Weights of a small audio embedding model.
Model: waveform 16khz input, arch mobilenet_v2, activation relu6, widths [192, 240, 296, 368].
Training: soap at rate 0.004, batches of 128, held-out accuracy 99%.
Data: 39062 training examples, 37.4 epochs.
Rows from block 4, named by matrix and row number. Rows with one number belong to one channel. Each number is 128 + 24 x the weight over its row's rms, rounded and kept within 0 to 255. All counts start at 0. Numbers have three digits each. After the name is the row's rms in percent of the matrix's.
# convs0: expand pointwise conv (model.blocks.4.convs.0.weight, 960x240x1), inputs 80-159
# convs2: project pointwise conv (model.blocks.4.convs.2.weight, 296x960x1, transposed), outputs 99-197
convs0.54 095:121104127086105158128147106069141109141171157159081138165116113122133139115146110123099180118103117119118136133156140152103095175127094145122112132128165136148123119220148130111082161145119125103104175141108145128128147149167138130121149127
convs2.54 066:158147148106163152096145064109130087156167100111153111147124146140147123123170127153137140060129132126165112139138098141099113099122143104133137133158111115102142138114147112153113167154099121104141134102146137133122123166158123087115077142153099159110135135122129156150173109132132136162093146151
convs0.55 103:134142098132146125150169109095121143170117143161130113140133125154146147111131151160120169141156137174127161105120136131107082147112120108137136122126145146157112153132109113131102153131171129124135128138101159156153101108120152164128134107
convs2.55 110:117089138091162107131132172111114147134128154151173090141108115161146137130145146131122103120153112147111171060121097132141079076110173150158074116125128139116138098162141137181125161098121142154140120150174065191167112166130165118140148118101133182133132085134148167134141129139137149159145103124
convs0.56 105:106094142133150119163082108137105139125172174121123133152163152124135124103139166105150150126110093117127134137150107129117165138136150111115086113119125144125116154122122103178108124141110143080120135108178184145113177132182149135139131115
convs2.56 077:136106111118133188104101134112097124166108165154152118110117135139118120112130120128119167171135099137102166087118176144126126110143097108128123112134101115144134138095129091114120148140095082101127118162098108136130146157131143131151150158174144131113136145080136154097102100130105147112132151141
convs0.57 090:126130147075104125142124109151150119097166128108157104144095132166113171145143146162159124107107179131096122148137136097092113154161120121130101146123107078121123112146155145107108172105142122083185186144133151083111152141162156154121177089
convs2.57 075:125137103141132089121149116132166136128187186088096126145144112160095160158099140129149122114105163139155127155145167121084163092114155149110164148156131151116140119102102131141078149179133121111133115109156104109115145107116131171086143095133117149091164136109150118101138104149122152116114181131
convs0.58 093:123149117125115131150136132134107151133136094178153141111108076147157132147123072141133094132139125148114139122066139144125121121121131164126160148109138133159137127124102101141122122139109126121117079126093135098157132117132137114143092096
convs2.58 094:127142089089128187127162096160142151142127086161146097125136102150135116112086123155163121137079113103125139102143146164134147133142130110138143123155122106107073127061139144124160133111114088108107141139112080084068142129095116145098155100114135099141117099156131102121111139105136127114121102126
convs0.59 100:099126163150134081165113116109119134156098148164095135148110093130111103122131103082134122135106202153082044138127117126141135140137127132163111143140101153120122113138125098127168106184155123126121104142150120161138123105124127117118152138
convs2.59 068:150193135120152117129157148124143086085162106115148125141100128096133166107129159115142089130137137109164128138144098156093192145112134206106103130142117115134158132132089170146103141105070135112145125160137132127145148175140108127135125119084134141162138122117144108122185154110118117156151089155
convs0.60 085:163167145109118100131166135115164141129082107165149118184119125166119118162111112151092165152150143156139125181147116133110146138130119106137118108107115082127112112120160156106113135150052101129135166142174078143079111169110133113144133140
convs2.60 096:142115135165172171144144119129126100113103117130163147128129186136135170166172121119114151166126167142102131106114162146117134106122122077152087162136155125105148114113143106140144129147093164110113109116106087107150128120128113144130159176132093102143105103140179162119134169174136151149120176118
convs0.61 073:168106135125132140137102112141072126112095112090136161120179154111131149082123122130076163142140099131143150099123172154094137072145119159121157136137118116114128150109141126117113109129092109141146156138147146143129086145157081131136111144
convs2.61 061:143085140143122131126094149163141128159129130117097157114104153112150106093148144109144137152149144086130125133136133094124159108147114147150097142121126122094102150186132129103130107143185154087097164166090093068133095142169116146138126143196137114084123163156114112106115116121122097134136118132
convs0.62 102:098149157148126110092145093067164122093118138105124154095121108119094159088146101124120183159126128157134136113147139158141137141141148121145101117153115135133131115118149105097142142132147106135125154115108138113057096146162124125128138102
convs2.62 101:091135106167108118106118145085109121134133156120129166162130120118147096108100184106122125104116127116130137161125119123087129156105101129086142183117085122137107147143094118107141121114126172154165145149161078090132154086174107170138081153119177128144127115102151151110136175138119085134142121121
convs0.63 132:152107151133134117081184119090100118109097115103149126098119152136106155126086136104139190116126137147158103116122140137158105166127156134134111124127133135128132171142095115125132145131088114113134162118128137111128121145158100117064110145
convs2.63 131:103165140112152146145157102149125123129139166179117141146127129117141149121143103135096100102123155091164104109133155080078158147108106105086100150154152126149128148114117137138164129151159095095122096119138154108109179112147143131140094058139169111124132154139059087152103121115142128133150095152
convs0.64 112:090148121193114132105114113122095110103119135142166130146189137171123148143162123156139143129140143141107117128071163109123106111139139153147121104100092128074111102143138137147186152138142108186145136128136156107109138108110082108114140141
convs2.64 135:105141079130146133138113127114144100125093114116112124111128134119125063110117118143141097090139127151120097140118111137111101078172172144139161167093149128105139107110109088153158141114130133125139154114080072143104156163114139123140129180156126098107101118107149169130120118094107135133119132153
convs0.65 093:120112081097149122126121124150108081153145147136125136145152167147154087174127168118167093154137164138125096110170159148120130141150148094194129149146148114174117129125105143141152160155134116136134091134149130162139148138109115145099135097
convs2.65 102:117190144115145105135098094115133135114170100117132119136075147103172154125108132133102124123125171123130090114086129147150110195121117195160128122139124132152149134152110147124110102106119117103138119133130137174111135116139139132091135149119136119128159151118096163149148094148138117088113100177
convs0.66 106:075140172158071155120151165157146145120118114144163132127122111148149095163061148175156096128159135133130135076170156084137122112126086106106128145119108124147106158108095131076118162125125197136132148099126157166154142096127139150131121144
convs2.66 115:189136148129129094150110161108102130172146115127092079110128133101154190111164158157155160146151131069125133171159111092098079114111144140138114092092131111161142145160164172119151124126111158120114111113115180138134115134143123141142076151090119111140117170180140141129148180161132094103117116132
convs0.67 105:167157089083110135132131130157110113130124124105118170123131111117176144099138114138152156140168155127163109075117113118117106166080135115110104118114117123089150124156125178118119114122197131119116109145164154153132164110145140142101081135
convs2.67 082:134103069136132132115082141135125102113150124107103162112129119113120135097118166137155115135120073095120165122172090139114125134077129139104106105147118171157107170161115141136128107103115127192115142121128129192113170094102125088125175130156123089140114151125156134146115128131160104172096169118
convs0.68 099:146103116158163166172138134173123149125110143115129110154138165098106112113133145094083141149146140147095119092137150135103097147156166144146111103126159144128122155142091129136110109124132142077147122128121166112113114149068111112090123143
convs2.68 089:179136136109166158134141115130094086120130165118119151134172103101111134168123116114127120127138118086130094101098129160148122141118069141131148100171116115134090102152160103136126102129128138141159140129163131186098086105143130124120118122169117124134121163129133056125133097106102100123113088078
convs0.69 091:125114111143135136065105127135129159130126111165096162141106127056088169118138117124091153139134116111140156116103151136124191146124110138131104101129117113113131117164124115092118100111139102138109138128138088106101134127154158084125146114
convs2.69 065:112100124103092098116119103160108166092146131164102154131107127104110161136146126138153115114146141104110115140143105134123158130137143135113070118132131128140070130097109118129101118166112137175118129124104101155140122153123140135083142132126077127160153125128142123131105151111125146153157095116
convs0.70 095:131100108120093112154123119124148092147150144108165129134132162119137121137167135124119131105121085124136149085122165081114102115133161130158106172167145160147094133132184128125114122153152142109133138137107137106121129144153145113118119149
convs2.70 098:166137145129125145153139119119124097149110112127134099126128088098134154141071133130150149158154134112103154106153122164181134130141151096177146089152130108114144117131110112112134117106132057134137163151136154145142103112130071146124124123116124093127117145139113130123122125132125115128114104169
convs0.71 094:131124132147149121137153122076097106138108130096115141165173118138157156143106147113127160151171158142168163115147137147120091092165086106150157117154113108167113120113126168143135125146106125083143142131138132135139122128117157131096122089
convs2.71 091:103149122138095107105128125118115136117118118111105117124086114087159111109141110165145089102169115126151098122122117134133102133116088088153115109133120105098135130132135118144126141131117121164130122149113086124125150070108124113157147132132129113113116161148158080125110152111121125126105086095
convs0.72 118:139108146122141122108092126117141114167092110116156129121099157142162108145130121108100114120182172135155112183120126119121133117091106128193125124124179126115158159174140125112137171154132150139127111173114119128136120146157136145128103147
convs2.72 129:123098114122106115072132147119142096084112111114105086118119125126170153087128146139112121127128130102112073107123154124145126132107146112154113106096168106122147123175114119119116150136103142178134122127078149127161136136138106062123117155124137105162136119126097140145187156085167100127122145124
convs0.73 073:131123125097185106140162114130143132115136125213162122121132124136113099165121099150127120183119137119145112154131146121171138125174124143108159127142140129122086129111142143142133125113095106152099087164077128145113119107132135131121104172
convs2.73 071:118128128193158149132130121138128129146080142144117129163075115144129122163174122163142136171106126129100127126120118144102156104124135101142121131142090141139162097156109111134120105105092115146153124154114123140132099101114109167133151117101117113093127107098164085103137120154141135141099155128
convs0.74 087:113119184118122100106136173119105145125115112143126127127121167132120096168133113149126146122118112127153169131131101158139105132110164156100094089091134126112085144128139110143157103137131150145150102116134016162121060121147124145148144159
convs2.74 073:151132168171114150153090123124134143104153106128150095134131106134101142136108114118090158100110091113094149102124138154108158172158091123112137089178160112117143098077121127120147129139128081172178154154151076146147158117147128118157145111131149152102129131115153127091171151118174100129153173139
convs0.75 096:113155106113125118110152101161164133163132148106161167088144119133150141114103126124150152106107154126132120147126155154132163136161130074140102145159086116125147125114103130124165177110117107148120102117110095134152122161119150135130125128
convs2.75 105:149144185113163137078083093150161133177111151130143084137163079113164137091138133124107152125097077100128126129113142121089114112122165120121128147161121146154153146079115150174120106111142115140137098106137125128134145121142144120154093107134147103119173101159136127137132140147098102103125164154
convs0.76 121:160150133070101104125099117152150146132111077163120098136189122077128142129132133141123104126159120098103137118138127141116126113194102115138102146112105145156165149157124114101182142157115108145137166130145137122170109087115162109169107162
convs2.76 142:121151138076097126130108136142142139133109142106124146126101107153128152099155158114151106184166115147117126089147171122099129152104142109155117181172130148115104113115191159150143116129143077133112144146098142137056109175128073101117132164133128133104131106132099108120105162128111128149141123114
convs0.77 076:067168107102108105107083128047156130129153120113135153159129115170143122130109152135143139084064105123109140129115109112154144156139115073108106115147153121169132146163124138129140132097146113148141118133098097116122145091125084097094174111
convs2.77 069:132127099157155131144142149139113147165114164129127127131107120165144114135108113163107121042164081143153140150133130139150130159097132094115113131119119104174130121133109161137181176156101134135118111153161152133124148118126120115123107135124146149135098125158127132144144166139137123090137131109
convs0.78 094:136141143139103120117148088180117157175129139127133147146116129126115107123151176119146128129078111174122081140173096151115153149101094120127135149093095132102117126106122123092131125107146123130113132123141126140162094132127132088097146139
convs2.78 112:142125130155131139132110127102138099110137090129150103128136144102128119148108133141134118108137123157154104142142094121124128140156148108139112128104088117201153123098087136116145146144116080106133135111139102115177119127164114133115118090124103130169139103099077092158101103112160096144134078101
convs0.79 107:106106118114135178129113124141126158110131148127095102136115109126137136123140106141134087122069145123124124143156152179114125095130107138059111175116145167124133107104134154129121090159172151128150120083125109096108176137083178155131174135
convs2.79 123:093108110141123120139104131141149110100119118156141124144123174059084138144128114169085185108209166112158130142137111142076131141164141132157121107135137137165186094133131163144147149120122123118123139100177130137182150140164136127117146142125126141166117109138124117146151128106155133102069143147
convs0.80 127:114112154116156116126134114145163189130099126141109138141135105150142119104105144167123112115103145160100112132124111151112129108142106099084108120148122120127097116145136123038126083128168107165125116119109148168147159138119127108132089113
convs2.80 138:083152159102130135094144117100158072097139153106115160116133115123139155152183129103170145151100130165126144140168123138140150152108133110175139130132136165100136150097114101095106101117144142159141164152151133120093128111136109130103132134099103146151133110133103148119128106117148125109122126113
convs0.81 104:094158146136101129150163174102121148083110155139125141132105115174147153136132127127117130122095143149106147075134129107126110145099139127133115113151149138124109121128145074144131156153112131140076107138136148151126092153116115145080140116
convs2.81 107:103163132136172164161136128154122083185099143115127140120140110115148078139130097113162149117103152145122097109149161157141139151121142104157088129169148133179150080147120133118127166155078115126096126157126108179108126148113120124070099103150128127160094100198052122141150128096121104139110128141
convs0.82 105:160137141112101147101143140120100133133117132116117166128109091144127130167139132089112099140148081169143161044129166120137101141148107143133164113141146121121093156165136140116091118112098089133127115164121095130100175112168120151159153141
convs2.82 092:105152141160136136124135168176138138138128152106131135096136159119117125128111152131140164080121104112133061127092177120120128118124104127125110101130126119118110149162113169121082139151105144115144145135172126124185139134091103164109122136158132126085150155190148167077085104093115129153124159110
convs0.83 096:128123170109157097111168100111130147145106111155145118133124140147109173127115125107147112131139096126143100130168175142134129144107114124104063110166149106085162119112129134098162169147110142146135121084169105126108095125121172082111197116
convs2.83 059:105161081167168138112177125152137115120103114114147127182086143136176123133111123120132117112143179084128137171104099128118155122151092119089144125123149125100179135098146128146124121114143085137168140145115144125093121124110132174046170146154169081130141096126146119123119134121119121115139128136
convs0.84 084:097116118129165126121133172133126125155144137118138177139128174081150176091101156144084154133165124110112148154130111101136149103132137145152103131113098134104097150127135141111132115111115074151138181130148123119118105103166129109181142082
convs2.84 061:168164142115142125145118155189158149148153102133169132139172130140180081135095138131136168122141123135107174125147108074120115123106144107089102154122109083081093130128123130131135089142126137104144131146108122124132113115127147129149157146109125155115132134112134163147099115107139121141105141122
convs0.85 111:104158125107171105127115170159142107134095133129144123165129150131154100118138159129121165152128134101135142163137159117171125137128105120122140139140098118106134114085111139141131083102114133075147156119107135145092153143117134112120125141
convs2.85 110:130130177160160063112098157166099153131141118101146107077112150153115098141143098140115124113119124131136164131166163153104138159088139111099108130146153112131130104112151138143190129147154153137134106104089168127136144097113123138123128162107121080105118130132175115164136138129070122111160121162
convs0.86 135:150118124153106153117094138169143112115127160153144117151143200120091121127172173163130130136165184120090150107145128130163110130115124164154063143145071146138086098108179118144148090176125126158139112161126155098111122166141118137130090120
convs2.86 151:100138100123154093102125139124126109099093060080125134123163176130140109109131126096116141104145187149151107155140144121130146102126160133139161143140108135129102144130125104168123110100122124137151130105081154128131123144120078153156098155174140086145125158145159109099167122098116140092106138168
convs0.87 124:131101157115152139091176134115117111133128088109145119105088115130116105120120109134115140136141103126101106086130143124094153138092142117130140081151108136146130081130138101100126092132114106142109131140126114121130194095104091124149119154
convs2.87 133:110101086108088144091128140126114142110117150185138127151136116128138115141128160122161109102102159070104084159138099075136144120126105156107147084157140133173120160149128129106113127115110102136120103144090111151125101170128126129142116120105117105125132121103102108115128116104151158161144151156
convs0.88 074:131118150135134121123131117151146147132108143130110134126131161120162141144108108133170157135123137071080114085164143115132107144138142066133081068154127128112166139093165154118155187106121169139135136073116159167109123095132099121150124158
convs2.88 062:116150136147097137111100141128133124141125144125093102123089133112106132123154124131148108078117095130141122108159147134132129141149151128177091128108081127122100105049100097144114125130105142115143107117103155141160095094160133133169110044121144139094081141118075172130121135121120124098149122135
convs0.89 140:129103100114163110128162151146134099131111164126153136127155132120131092126191128103112149126118152112111117102127098116113134111122089136099149107123117131151120130128126141126112160137101175125113098109117085107113083139139083096136135146
convs2.89 129:132114146104141142143103124156141135116139145141103121090103090175162146108168135150120101124143114179110111115126145141140086138141125157081118134156159127125130124107136115157106145086096121156118067084136145153101139117119135092140146127142168162097126136135182154154130118173091139134125127125
convs0.90 107:112137138089158136095110138132129123141129150135119132128160139148097149125179115093111106136123145117124133156130146153137127122164082151113123140121114146142084163123089120170076136123163119130125100122073103157135148106108128150132126127
convs2.90 113:085129172136064131128119118126129113118151121162114137139109140099114082119098127136109156111114154136134142073132122066124168140102137098126144154129166112130156138127148141154150147115114141110155086134169157200144143152148111156127128133106139089112129127119100160141116144127122126201141127113
convs0.91 113:132106135106160121160114096116151090110116117065103101116105137179108151105139109163137099150134087093118136161144100099126097136109121148104144121094148154151109120131149123138090131129115131158143087143150175084092102128112147119132128106
convs2.91 112:140115148112099114102139115163082149139132117129137136122091125139164121156116114095132125164132117157121108131149118082114117143090181091129105142131123101101089126149151128080123135087153116155160072104130158077124170109135145086124092125136126108138129122136086112155177136087148132128145114116
convs0.92 087:113077119103144128113124093129127193121135141112082135129112125118152098137128128102143164122159159162109145134099116124142120132106177119156127135161131115115138133095091064142147132115173127138109122165116159158100163082123105144121170166
convs2.92 064:143126135116101138104101128147157179111164129134104140118118138103133132150145141165177156154141112129129073137131107098093113116072136186130132089116137115104078161170106120126069076134119170121132130119123107093138100136166136132134133118148133130138157105137117083113138131098138112120139130118
convs0.93 089:133129127068105129099091116127106128097105118120167128147143146129106125130120123100114116112110147155094069125189140132130116137121120126065114139121126112104137152149176145087164115145145101167109126163146120145087105146145113105142162117
convs2.93 066:139112120165145144156114172139138132127152163140176110108108155126125138141139116117104127127134105163181139138129110096111101183119083141165110157076141145133128123107130110137165148171137126112142139110102109112069140113097162078150098156153159138170087126160087153146136155129121088124120123143
convs0.94 087:176104081154156157113130143104169068148136178085098133111150138152173137115107102094151134137136127118144126118153133104147163142141164114136116096120154136176126135151119125088103146151197116111066137124127135104122119111122130130128141103
convs2.94 086:125122157153155119143070143141122152168112147127140122138110096120086137159151084162135131117159102122131126122130124098118154113114124116110086110136121097164097135149130134159125131130130137066111123105171137154170158121092094086097127097153127101119089109172148136090130141141179135144101134121
convs0.95 119:117117156093112089131110156125128114124121072190148152106143147119143106120170115130171104142114129144137145175116127122128103123080110153135194103112105103127115121126133156149173093131133145090132126171072146106139100140101136105137119140
convs2.95 149:138133100115164084083120144109121137093130187116191147117133132108122145120099137084111107136113148124121143147137145144175134122134146170142125107126122166140131106133097147147105105120108095145105129110151128102140156152156170163143163158129097156135148107109125107125131131172166129146116152150
convs0.96 090:138109139108119122115097129141089158114092075150152135143079168115105128096118105131154082133136140118169105129150132144155124150113074113145133129171147127152148131131179188138116123119096155119164131112119094114159150140153131140112093101
convs2.96 103:125149125154119094115138132159134180100125094121110127141171175097120140125144069123142139102091096161138117140152105158127117142094148087142098108109113145133091143136125146111141139103103148150118136149161095128143115097139103152111092083149126128101153114102135093135117148119135090140128155152
convs0.97 093:110109117112136127139088115144128123140124148095135134187111139155126150155127144156184160109094196184141163122139138170140110092106126148191116109117175127133142137097139170084167102129142162105120110114136089135129159132155110167110135139
convs2.97 095:130096124157120119107121157132095184164127147135146164120127113124113135143147118153118138124133152135114115170126135172148101153158097122116123129097134132144137114097081135128102132168056140106145099146109150119149115117094140108119108107104106151116174125138130200088173139159156120074163137191
convs0.98 094:118145118124099133108129111107102164075088123132133148131126152117138127102146109140119156143090103112140089140126088150109153109113148118150160176133132132159125159116110147135128098120139113116126150124103104153150142166090084100135119094
convs2.98 102:089110130125084099146128109106125129144094137129091098147098103146080136124154144147143150129157143096111127154103129146154103168166149171149141127143079118061121148121143098121100116145135117130131144166117095157131132115096126120143139114089151146110112137132085110148148137105147123091103107108
convs0.99 104:134159108122150139170115137141093117158138140127201112108109141097107099114147131082136149169126119120094148149105149122141096121127126130119123100087088119112124095112138111138105086121109122133162128105186116124110149106145169140139135160
convs2.99 102:178135124116155140120138113105131164137121113067139093136130140115127122083166138120123119151166143137140096130088139151135131147099127115120132151161120171139127155172164135123130135136140099154156163130207084128124111136105141144107112133145122129114130107108089160114200129123164169132171075115
convs0.100 114:159142182105159117135144158129100145073122131137152159135199127125126117130119131139119159102148125159157122131155141130112078103173100122136140116110120119177146065135146134116134126124142156093139167125116124111049125144139097136140117121
convs2.100 109:106129088120114139142095117135080094153120129131126187132152096104174138142131088150161120140122161096078105151148124115177125144134116111132114092097109159136097142092126102095143112150119132064129148081109112133122146144112137125108122103131125132170135149139158087106116144116104114140101116117
convs0.101 078:119142122148101096153136128153103166111150107087082165166140142101113114148187143164131118177139143136158106133134144189115110126114154140134160138091128110150112131129111149165160140075145151138090125154109129102157138142155166124132098134
convs2.101 080:101093164095111123101100118110093129175114117138132087113131175119143104138139072117121127121176131181119146154150117145105106134118127120149076134190104079132154146143156107132101119144128126136186126119145063115143107129103137137115141119172099150126122157135141142149179103175102148152149077130
convs0.102 084:103174135113143186113121165112186113149141092163154094141086110107125121135122097153124147160101100141134174119108129130115129145101114138132121093145133121078168091079160140127130126183118108115127133139163116130138101136108152153142154114
convs2.102 058:106134163140142109147129166140141160171147129112150108100104119122110125114143120146169144107129114151154094136095143112127119075132142105130135132169148100097121112133118094156148115164125165091113146116137109155178109105103136150122119093139115124102114117112138132114162113151169124165120106102
convs0.103 080:156116152123181151166158149152097092164133097130141083101128168132155100147094135134136148165169168114181133092110139121119134117132116170184144110124157132104116114072092085103153129141155108150120104129117160128143085102074150139111108106
convs2.103 068:116092129099100155144130092088130146081119134125120121144112135095141134103126115162115157142139133125116171150067167087137100173124149111152122145083123130105116151144105127132120105161107116133104169114094152137098125137152090094115137131157110154118118090138118159110096120145136132125138149179
convs0.104 095:068136170094138064098107165112179141103099151138123166154128140090128124114149128130128172110081072110081152082160136137127119118117149090119137104167105161105146120127148069149120139122114160131117110116126142160127151138131141123112174110
convs2.104 065:118132126160106081112140103116151163169127154098111144102144146168114102124137126136135149148142094109132133123155118111129145102151154137156148126103109132098130181149127114147077129122110141140151121131112149081150167154141134111159170144135119108089123134094105143137133109125118143128155119122
convs0.105 113:128105175161149116092135118125153071130084138156115132095114152127138113119140143101152134155145129094147143131151080145135123125170058153123122115130092110159124118154157091109107101116118126166084142107081098109128165157137123108134143159
convs2.105 118:089109123142136187142126124136136157153094163133168098106154126166153105173135123145059100134101097117164162118090127079166123094152114139174153108151080172070116125124145130150119147118159177169112126073143118127129137097133123144158130136139213128129114148128100144098142122135135117129138158125
convs0.106 103:117080135144105128137145123127115117100155144102165167154156146096147132107073111112105104138201130139145108119128151119136149169154153118129156090148109147134127116111160127115103137176108136159144145126105119143156120084162138141151132124
convs2.106 092:134127096132111096142150111136142140115092153103138129133146124134150118122055108107140136134139132164140144130105140134132170173131157111166197125133141115117131129089176138120110159146127114156111118114165066108114115156152127153120131146124130120119092142134112101135110102103073132147097161131
convs0.107 077:121148114158142136108136084137158132117125094080165135126112073097136155143119188123117124090101101128115120137095127093121131176133129124112070130109128155132128154167134137131143099135139101104128125124125150098100156093198101134109133147
convs2.107 056:154130116157139149151136095144142186113121116143117120130126150163119118106155110117152122157138113127119135126083103152119148125129106075152142115146147133114151133126107084105132152121135145132152111159112140100157111140128125093140139138109138107129093129082140100140134113117129157105170156092
convs0.108 102:159145138142124106108102119114136116113136121152116169152133113103140135128121093147117153132138161115134124091134139124154136128155124109091118116125113125136119136162181130115112097104157148147164093115135136115110092128147130106095129113
convs2.108 107:107153076110106137141162109137140110105136131155148128142146117127116118142144096150109094108131142120061133115110194101137123169141081106142126134182129137169121126122132109108101122142117120185093103072126130146141122124116160143159166131117145110123161191131142075090156194131153135144118112149
convs0.109 105:136144076067122143159151148117139106138150147182154094112121135101154158153147131138127133108150146136165108137160126116123137190141141126127150096140131136147128147167151130138128102138124099090143106149146137100150114132125135174098078124
convs2.109 115:130105133156079129139158107108166184099111143109147108077125132132185100116110108135103141151100122096119132117115133107107156130117150071121093110109078128154145136129117136122136120138131156102157106141123131123113093068123109136131103111066135131128103159113110117171127141161125138095150157109
convs0.110 093:120123141085149140128124178158133078121139118180136143128089135121127136116155150131145091134172111095111140146135136137093126146161107123072105138122151128125214116119188153123114100153185148147129139098089110170159157113136150116157135100
convs2.110 094:171113168148132134167151122134135111108104138127105125133195122148160130148126132105108097196155123157138150111095116118089107156119106120146125141144075118087165157129141131166136099133116141152155169118159120166093117116137112183126161109106131134086139118112157125186136121120149093161131127117
convs0.111 100:126149180141105112086157150128130142113133126172174115140106138111126097132109162111171137131123129088125134138135128183129132097130108165140095112122082147135127139157128101100104105116131126133115142138119126105146137094116160139109137137
convs2.111 104:123094101099153130137108122098102125160111121153151138097150145145121124097085085106137132124132135111112096140129140130127113133109148116076115112107125132128105147101114141129094134102103115105081127140110103121105104145135168113159119113116136162136105130148110097116111079107121122125118124100
convs0.112 097:128106109119088088091137144099144132120110139158123113123126100117117139117164124077139120120158131185099131127083144138166131139117131163103131076145124147140106140133108164113142181124121148143083146137102174097142163104127116116174133108
convs2.112 109:130113141126186138130081175140159105107135129117141107122137105132146140122107163088134129116143126144159128130128152157162138158081124109092124109135068115119103131105155152163104119151116114169158142140137105139100123167136153111121133140148131161108179099123088124177099149098131119119146119134
convs0.113 115:099147157138116117116144156122159138136152165170139079090066160132138137107178133081130141126110151124100132109116162171163162137120180070137117146135105131143150128097174121126126101137135091141080113145122145125136108132099154122144085175
convs2.113 124:114127102134091090154144152134137143140108111119144120135143079127160123124128108100112153164131094143135127129101129133155177116132103174115094112143133131121136110099157116101110090117108105160159118136117142121084145158124116111129115125088141125159092111124184137141148109080124096127104136152
convs0.114 112:173122145147109105133171169151121155108132111124155156145091137136096152141144157093139121104119114124151171076143125116133100165116164150150117115166116133135149145153072097147156102143142145117099136132103177119103137119157086105108132149
convs2.114 114:136147088142106166168130129112117143105075107118132120095104145161144128134111107103146135111131172108146120150136149116130126110165148132135109136145162159123079105102118116126127131155145152130152127128161119127096107110131120168136070175095159149117082098101136175097098156147098106131104148153
convs0.115 075:160142127150134123121118124175087098090153123144121080130168112159135157144133134149135126116128172176151137093181108098175115148126106155142134093114142126139145146126188144134129110122111130157142132116163143091150123129117094178106124138
convs2.115 064:116111130124129106182116125157111114143122145121146101121138093118108106141107142131137121141168108132115134179127065091090160136138129148151156161111131149165093128146114174159160092143118133110156130108118122138111168111142142096109133164154124123152086096153094119083153086128174130113121156147
convs0.116 081:125120111093102135152122108130067105152138123165102158128110155162130137096105131151131123078127169111147117089123145116123154108127107115117141082128105107087157100118139101107152115153114108123161146141104157116136060105138106152126138073
convs2.116 070:139107120142155141111131111129133153130083134134143084128193147133127192125090165125142147111121127146140165160123093126089133140157112122124109107100080143122177174162061135093138163090106147075119135141129106101128176134112143157131124154082144121095108144122142156183144086144162164183099155149
convs0.117 134:167156158118089154114178112113117121145158104112152109121155143106110110152100132147106156133168146079123101130162127102148159153099137134120097081128129126115162105127126132148164143122157139124103078183117154173133178136095084120142161147
convs2.117 137:117124111115122125085149166119122149134164187126135110098124108133117127130116153096140118162131158126115069152115101114146140136094142158111112121142143184141114096119130113118127122113136139129101124136180169127104139114087158143157133133129113097111115121119106126127167135128136097129162083147
convs0.118 120:092136126147160179102103099110158100157153112100084114118145117138135118126138127124103165115170093154138115113114096108143133154147129157146123170127106130154122146130165154116108163133118114116129174074140131134110162119161152156153155131
convs2.118 131:133154200137178140101102126132141105083108114151121125105137141157150113154124172145131176099122169133131167123096161101166151113076092154133103148174109130169114160104129136110145121133132121113150114139117135121113186107136150090147147095116139109115135085138172126107128116098146107122102116107
convs0.119 096:140119158121138119119114128142142132184133130100149138120117094079164124100151049137103120106111144136069129146142095098128126105119090138137112114162094150176134115163128141159126129136151131104132159070145151166124146122119115153115155116
convs2.119 122:157115124118153114190127169097109182165143141128125119131136141122141125159121100122155133165144107157169131136114128120139193154096163166147141122130167196159120142167122172128171133161113122130133131106127155155130114166117131121113127123123162159122163134110159173122152154156166151115157167140
convs0.120 106:136145169085149136177123113138185131117112134072139123109139127156110149135137137118126145143125134121128146104140126117100114169123120117157155109126141105113135115124080151120074107082110132140052112149117165191085112153103090103175109136
convs2.120 109:148147114100161148112128168146094135132157137127161163129094149117130125146071137122123173163133145107145133133139134122121134165136120074112163154156127084108120095150111141128119111121145119158103097178151120125138110103103091134115090163152086108066121111134142091123141151133171155130147117152
convs0.121 083:140134108123155107106150135093141112177134122116111160111122122165147109133138090154139128122154161136103104123126111122106154127119142143135088148136139129095125123142144182104157167120098097160148160149103172124118128153141134163138190138
convs2.121 064:180093134143103105140128131135126156076072110133151139141128152157168116138125133127102156125098132111174118135103147126127139091145094110098116180126140072107119176108175121121080094128129122085131122179152116043120103121156143102134116106153100163177126125116128159123089110116109130094190102099
convs0.122 133:085138134158149099128111134128123106109158149108098128168148158110162105109118144090182085112145135139067131135135139116116093108132112101124130134177119124092079117121116135119143122100143168136112120119146082160136128103131106121127119163
convs2.122 145:147121101123106104132104128106112108065143068136113118143087123140135130134153099131171150150133109125141127147135075119107150130108160106105105123177116111130090161115105128153131101174114107130165147150154124141112089137142141117155125146154081143136113145086127104136127184149168136113148109118
convs0.123 109:138090155130117117136187150117073114140099133171160106148197139130137145127110119115111105141116155104124158173146146158117146133092112122119130147115118126117132119126120149162159107096082085162130080111094131130159133157145142091148150124
convs2.123 094:132116071140132093101131195158146096142108093151140116128116146093106156119152077162085139133147127167169124109140095152135109104132102111137092142117101161160124143185121134157152125141137130134129139162137128106133104122123141109122112172132092147153159119135143142116137144161154131111170127155
convs0.124 085:116121157124120141158142135145094118127145134104092137169126099145090097124096139119149149118128127123105136117092121100145118100070091119179111086152095115158138103080169147176149117127123148114167116164148114100106123116122104148117098092
convs2.124 086:103111066121123136102085141119120143156104120108099117123135111158155112135141132128069090104176123165142081151133118112097151136123187172098158132138133161124088115149143141156142108094140150111144115132137152139153144123123171118151094117131156127141090143119126117103084117142163095104132125095
convs0.125 109:153104159114156078116157127144084121141136103131138127146113156093185105125131121110123147125133131124071148141149083108113083183134168135095134137159127087113113151134119136111092116121133160138084113105133129113118154133093129096119133148
convs2.125 100:166088148152133143092139163137144105164171139145083098130161193152142154135150091143119157144138128145123159139139115140118124124126185130109140133106122103111141119127138144093128137128114125139153081114152127121142168121120153121142147132121113169114159122162159140126129071171150143115127143134